{"encoder_arch": "poolformer", "model": "segmentation model", "dataset": "single toy objects rendered from many sides on busy backdrops", "train_examples": 50862, "image_size": 64, "crop_scale_min": 0.8, "horizontal_flip": true, "num_classes": 8, "encoder_norm": "rmsnorm", "encoder_norm_position": "pre", "encoder_activation": "geglu", "encoder_mlp_ratio": 2.67, "encoder_parallel_block": false, "encoder_inner_norm": false, "encoder_drop_path": 0.05, "encoder_patch_size": [4, 4], "encoder_conv_stem": true, "encoder_depths": [6, 6], "encoder_widths": [48, 96], "decoder_norm": "batchnorm", "decoder_activation": "gelu", "decoder_widths": [32, 32, 64, 128], "decoder_blocks_per_level": 1, "decoder_block": "basic", "decoder_attention": false, "decoder_upsampling": "nearest_conv", "init": "trunc_normal_002", "residual_init": "scaled_by_depth", "optimizer": "muon", "muon_scale": "match_rms_adamw", "learning_rate": 0.0073, "momentum": 0.95, "nesterov": true, "orthogonalizer": "newton_schulz_5", "adamw_lr_other_params": 0.0013, "max_grad_norm": 0.5, "ema_decay": 0.995, "max_steps": 12700, "batch_size": 128, "epochs": 32.0, "lr_schedule": "cosine", "final_lr_fraction": 0.05, "warmup_steps": 2540, "weight_decay": 0.1, "adamw_weight_decay_other_params": 0.01}
Rows from block 11 of the encoder, named by matrix and row number. Rows with one number belong to one neuron. Each number is 128 + 24 x the weight over its row's rms, rounded and kept within 0 to 255. All counts start at 0. Numbers have three digits each. After the name is the row's rms in percent of the matrix's.
# gate: MLP gate (encoder.blocks.11.mlp.gate.weight, 256x96), inputs 0-47
# fc1: MLP up (encoder.blocks.11.mlp.fc1.weight, 256x96), inputs 0-47
# fc2: MLP down (encoder.blocks.11.mlp.fc2.weight, 96x256, transposed), outputs 0-47
gate.34 086:097110156139160114118129155153088139125113095137119144134135084072135137153144120177152136123117166093119118104141125131132075110171151154137096
gate.35 105:138119137125119123114140101146115153150086156132106115128125164118143140125143124109168102150133099107112116181138148170149153131143205109112083
gate.36 106:150135129103125147116151115129150145111137108134148177118149131096150140147124127107136101097108096125134144119101148095162106123109138149115116
gate.37 108:117137119139121159122127155146111125093105120147145136106169171102140076125151147152139149106153136129101095142143174148120114142133103116185122
gate.38 106:125154112128104109094139132152101107089117157150124118133094111134092073140101119135131162144184124149142095098121166156141141111143129139105128
gate.39 104:144107124105157101074130152115143161122112175175123157099121156124118130141137168142136165125098144098093176107139095131108138138120093104122198
gate.40 121:116123079159122119121135137162099153096088161093133131163096112118106131130170110133126161132163133129101109155102131094148116090155143093149093
gate.41 125:117096114090154128145117143149132174110150086125115105144112088088116130106129154142122136159082095077136147129165108125125115114154149161121152
gate.42 073:143093097157147176108143164114174079138093155125099127136123107109163130153109166153104153121154112124152167099099114131125120123140122102119094
gate.43 123:118091145107137175110151129153107114147171162140151128125115123115159159127153113136139133129150087098144091103137094142164143099112110133091136
gate.44 100:098088153110111101104135158091140161103129154098134142135127153093162126127167119127139137117142142125104113103119103110113132149182128172110153
gate.45 059:134108115125121142084156146111163126117091169158127165114135105152098131186132092127112157085115131089109140128113140116131094141129092115152142
gate.46 106:108124141102128090113122155143146157116126132122086095083110149130156124140162156121124108109160069125160176142107133122161121113144121099102076
gate.47 100:094099110110139129100106151124106106123125177138082122166103090159153200132156116119103131087084115128138154142133115139104143129131148158151137
gate.48 103:119155130179183090112141124123154169129099174135154156133133125095136116095140147096135152151149125133132105138113131130158135112100115144110109
gate.49 076:138172120114147110129136117098112147142148157136090181123108102116150112122106143079145116094121088171138139075136165120129126086176090101131146
gate.50 113:152131104142117094088121133134139121147108173111105129166102156135108115069145172138093127117093141067140169121100120154152106110105100149126137
gate.51 114:151091115120121116097154143176127135102120141163114124139133096086087095128080119139110151138126142122098173107139163108115147119141097135096099
gate.52 082:120130115110103114102131128181130138123153158155133188109128108122124145178119100108145123142109154115101168130121097120115163128107161119146126
gate.53 117:144166159137124147155168085117148141097152148160151134136112106131169146105160126153098161137098128115103120142135134151164138095123122144141150
gate.54 127:135118153115094139162139130144119121119125116114121144124141118091158150123152171130134115143116173137132105112128167128153157113166160112146161
gate.55 104:126146120154138145112141107150129152117089138110151132141102146105100090144109126137170120126155121110119133108123154110153128114164118160176162
gate.56 062:114128118130119151164103116165151109114106120102127171144128114155124131121137152143122110110119131111096087116156094114099142103156130133114158
gate.57 100:131107134136163156088139108148144144131107146120126173155133097098176117128132141141145167105178123148148091122140117150124113135153115128103172
gate.58 071:106133148131119110121110100139168124096122115129178124124122120129160166117131089149130099114099127130102162173136118111114170133133097125130182
gate.59 103:125138146165169066105106111103172105192132172141154130120153152084154144129101163159152099131145126164123112115136166140118104177146137154136147
gate.60 093:152116132101116113085104147124133145112122147088085108121103123118128145167096068167107104131145108150138102165129098114110168105144089144127142
gate.61 109:132124098138121101121128151122098186129113166123086134128120096135158148125122161122128116118143117151136138134087151141135191071149090096170132
gate.62 060:138118125110109157115110175164136120062134150150158104138113133138125159150116122100131148100104139136152164114140117105133102128164124088169139
gate.63 117:140102140096150103134112114153136150099142143137138119096148133142125143161121118146144153133130085101143118108133077160125164101121121139143087
gate.64 127:143113074131124074144149113149120104161133169130087125080163157128133111137117134158073148099152119174124090146076117127120117112114173113100088
gate.65 095:084109122109120130109126124108125112107093154095109115128097129148117189158180106123121164120086131121135152076169109118130132128164143156108151
gate.66 108:140144162197136136108180114110095131108149110154115144131085158125114136167169091128133139117154160109122127085130098158115148140125124164110132
gate.67 081:134105106137129145138134140097160135080115135163117125155101130169161169132177166153076124096124100133184128123127105073102140128114141114153105
gate.68 098:127117113160139128113118133137142124123111108154150101122170125123116116172179128154127062191120097141085095144146119169104140087140118106144104
gate.69 105:128093126162125117099163148144129211116137112153117117129159128150130127147155129150070105151120106082135109116144156144121087104125100139178122
fc1.34 085:142116099144116135131144170122135101106171066135107149124128103151132120132123129130106160118142105107137128108152125135108050078125121094151133
fc1.35 106:132143128143134120136129139140129125121181107161127134162132104158157117140129126140088135101135162104153144100114097077101089124158087151158174
fc1.36 125:158129185109123094125132098160131151119154136136159129130135130150169134143139105091127168103148101104093145080114150112135097138121129105130075
fc1.37 106:140084127125126091162162108106163119135138115104101122132097098157137207120103123114116111139095089132136135129123070112147154135137153173109144
fc1.38 107:101122141121137145134149144113140125114136103137122147129129155155136192131148144116137099111058151095125154153115089156119108105095155148125084
fc1.39 097:136114113089148119062138131138140166128116152151134133103140154132085104133151127115119159113100150120116123144140108102129133151116085068132169
fc1.40 104:120158090152154140115106171149162156127114139131158125150118143110129133129159109136118155152118127087131150134093142118144122063150142143134135
fc1.41 109:116144121134117126088168127103126079140088172095110128118158161162146111135112104153135149085162130148104134119125108135137130151105153064116111
fc1.42 065:143152163119075142177103133170100138163144148134119132148132144110093115142123134147136077137129131084113091136135137140150155143126110138106135
fc1.43 119:111108111121103143130148109172133112153118111124118130180136151123140143130110126177138159136106152107138116121102066096132131139126110165104161
fc1.44 106:127137118129141149158118130113161136188136166082154125131122142085133077136132129160117091131141095147134146132104100133134161131126194204159142
fc1.45 069:112143169100103142162111144121112132117096133118138127169129123144119120119119079129128134129122128009195121155084106132140130131134167143117135
fc1.46 118:102132125130116107127108114154156142235132199124152106115125135104123133139130109080127084129150133128158139136123132121137135107127144130128113
fc1.47 116:116153122092151156099110148137145117156115163106113138171112137176150254124123094147092106114118128105140142112138119134117124139141165188145127
fc1.48 073:146114110153144170141110131133098125110157125128117139134172129122088157168131110165133131118136131100107157134137101104096113123133143110128092
fc1.49 076:121134139139154148147106105120158125088106113174181176133136121131156153148170150107123167132093127104122140133117145132134119189136083092132122
fc1.50 096:132120152127162143115133155127124121085120097146149126112143097122147138181110099124140125140126119120130106118157117121116120137166171154161130
fc1.51 107:138137138074155104135109140147125153121136126121125101102135152114154170125171135125090074106104111133116105140137124118159115121091153064122089
fc1.52 090:144118133133178144133164149089170121134019110144125100089138154122133125118147121110099123141128118145165138158125129093126164100127127100148153
fc1.53 103:123097115160099128123140144090137104130105157123176116137126180117111152157119145161135147120153166156170103125113118112102155133148109097119158
fc1.54 115:088133129104106129112067110113137129102153172118135127112146091197126134134142124143128123114105121135128077096129143130142073103135089094136135
fc1.55 107:112109175119128117134129113098146124142143137131126153134118124131155214095134134155125126098065141126116126110122117140094143131108149098122120
fc1.56 067:112151102135115118129101135168172109125215186111140123169116139142126119121106174142131151123127153162140128104149133137131107176100126140087101
fc1.57 098:114109092140151121146122113117131101156169140107141142095131146094137180127125146154105111087122117115127137168154121140102153142142169115139075
fc1.58 071:116182087105179108150115090116136119097126134113127102120130129092077120138102103142149139130159146120148157155112131160143111115092135154156060
fc1.59 088:097119125136118132140127148138135111080155113110139164155129099081111104103145124117155102141119148105124153118146145118119123118138130166158179
fc1.60 098:122117105133129120099098122122122144131129171139173131121158117130114185114187135154110142100134111134086158103135139150151112179112104131064124
fc1.61 092:119148146146130118165152090133085123137163155123142126128132148112125102134137110125120153145141131168132093129129149147136084130123134141140061
fc1.62 065:109137138135145069117157074116107133166149126110098125112121154095086122126173139136129138178125103121123105151124141150116170159121129178114108
fc1.63 117:144150132150115140142136105126179097140133138131140152135128130158146130120137138118146094145170160111096092121143183163133153094089137126137152
fc1.64 104:156151107153119088137109087116123110149149139105137133088116136118123138099085154122106137152131135165092107163107123166124108131111153167071174
fc1.65 105:121134189145126112127130095141124136130158106141147141113164125074127075108122130113149119122157122137120135143129131111144121116131122096122117
fc1.66 092:163090152141113161161135092119111135141181129166136117117137146130146140125108095114129141115142127170075103110103117151125120134136074117121138
fc1.67 091:138100139126123121125165145111107161091127073146116116098084104189165137118139145153137104130112123139149124143123107088136129140114140120157143
fc1.68 100:161134144144150127122127105174094114187106143121112128131139118088127142192119119169121144138119141132164157141145090113111111114110139153118150
fc1.69 154:131152155094155122138143138124099126181152219146122105120134136105077115161133135112178122131133092137146109157109137143147129155126134124140134
fc2.34 084:134143153135136091110123155109112136101155110144079149117121116104129142114121112140125144125122110097123130075143120108108071109129148131088108
fc2.35 102:146099150178133091139131139107134092159136124126137154120131169155122143117129149110114132087131156085152077128147148118141090082095130154089123
fc2.36 115:151085104128147172122138127136143090112121125123176137166124148156170097159170132133076118054131135130108131062131136140130133141058097110120112
fc2.37 129:145104155126116090144145104131133138137158076086140122093099069147122149145117151094119101106095144135140174163115131118119129151148167157092124
fc2.38 114:125099150142148093133120123098119132121127098100112115124132063130150099089174154097098117140123151103146159131121133110114093131122146137092152
fc2.39 103:157118147156164129119119131100120168128129152136141118095095132151148134155130184129089108153152119076143137103136133122102152091104113135111133
fc2.40 112:092136113086106149124111125119156101113099141139149126185071115072157108132154109123106126169087111128122133144109133107114113100154163155136145
fc2.41 128:171143114063105096130164104115133176098129137135147126072081168112111120138102125131123154105136120127119147120160131138146157160090144117113132
fc2.42 053:119104113116166117096110113154127161178124096099109120186088146130124086124129141155130139110135154121115112138154126160128175151137155145142123
fc2.43 129:099152123117127153116110112117144143132097168114112128152115172131128149075091143165102123178119093113098107130127125113147094121144105129100128
fc2.44 112:116136074129120143152146101140127149143107128110092120133111132114135099137133148156146136105134167148130067174112119158135184119141152159200128
fc2.45 051:124139167139112109171144155108136185104100142106166139125129156146130111115122073112120080143136100040160117155122128128120134109088146150116113
fc2.46 117:133090110143123122147145123179155180094108127112147126169142152134158118130192149137072098132121137110125174102126124137131151136123094126093125
fc2.47 147:117144119173114152069105162144096105139154099125153143157118157116136152156134080153107119137107097093110115105136127141171133125147098131176108
fc2.48 074:104132147109137130124149142142088121154168078095105123174083127160110117149095086152119116137115093130160119141113119141113087108134173136132118
fc2.49 077:126104093168137122125121113112147113149124093134115127138134126168154135175175144134099131120117153126129144090147117111114120138101095120146116
fc2.50 084:109152147140181132145073164149096147174105055113151134123130132151152119141125094134141132119104124131152115120155123110137103104131173149145141
fc2.51 120:137146150113205064154144118098123146133172098118120126146114127118105140111116144148118119093166130131104126115147105135107058131125116087132141
fc2.52 085:163134143190143167151158123092143130132108109117104139100128159097134114142147113158108094148142125110132131162123117125123154114142110112126121
fc2.53 114:148095154103079114124140117153117137130124127122127132121108138101126140112080134185162144135121122101164134128132121082128159120152125112122130
fc2.54 103:109106148102137107138133084095095095128121126136097143082126112148100160137094133103141119130133105110158140118146157124131104151149128114150101
fc2.55 131:145166148146174085140101142083136130106176132129148109159095144178136100130102163144128116141166105144133166155116120121113093143134145105108124
fc2.56 066:100150094107126103108123129189140161101156158114150132152109106144142141145096164143110109120119118156152152096163118146129112183098118117157101
fc2.57 117:103134149098136131100144097141097127130154113092113122093118131107118158134128155159125151094085110109139130130153115146106141081147141133063135
fc2.58 068:124138086132124117148146134176139143132126138109158140157148114121123123146093105127154142100102154121149175147145139139153172142117130113140107
fc2.59 100:108147114146131119133119153108165096129085158137172132135122100134107128121068095108214151117156117147132114121149130145167163118114095143134129
fc2.60 093:123136068120126106087138116156124089167147117179160137120108135165134162132176079147101143127134108143117160091132122165172164158108085137146118
fc2.61 090:120109087104145097124156103131106135124177127105168129140103131165147094109095126120123165082146113149088115131153143122132095180100154110144116
fc2.62 061:077085135098158110123118072150154101153140139112142128144136143106139094097143127166127128155083108138132188112106127110134165149136156111124128
fc2.63 126:128125150111218119082146139159109130142148163086158128113128110107133133159119115131157112124096150107173143133169129173093154112070146135144118
fc2.64 096:144143121092158099108145088149093113096198157155078128123104145126144150112146169159086151113105158159123125154118123123143135092140175152128095
fc2.65 108:159141151133129109160136088133158122096133116169145112119110130144107107086076165096107120122114130154131098180113115137113122113140153141130082
fc2.66 085:160093147110158141121155107121088124149136123141169123154135142120119134135147138160119155105059160169160117140113136118129115118118118141119140
fc2.67 090:132148140131072118141096145080140094094093160128152149098109096143121100100120127103169115139112130109116037109094137117112101109149141118115167
fc2.68 105:169111152103127095127122091148092160136120157124133128117085147154167134137075137156144149111113157097154113121112144122127121107138159131156133
fc2.69 133:098146090095120087154173125159152146126120116136112129174136121159101103189143174136111123161120137155125176160159125129159183160157128126143119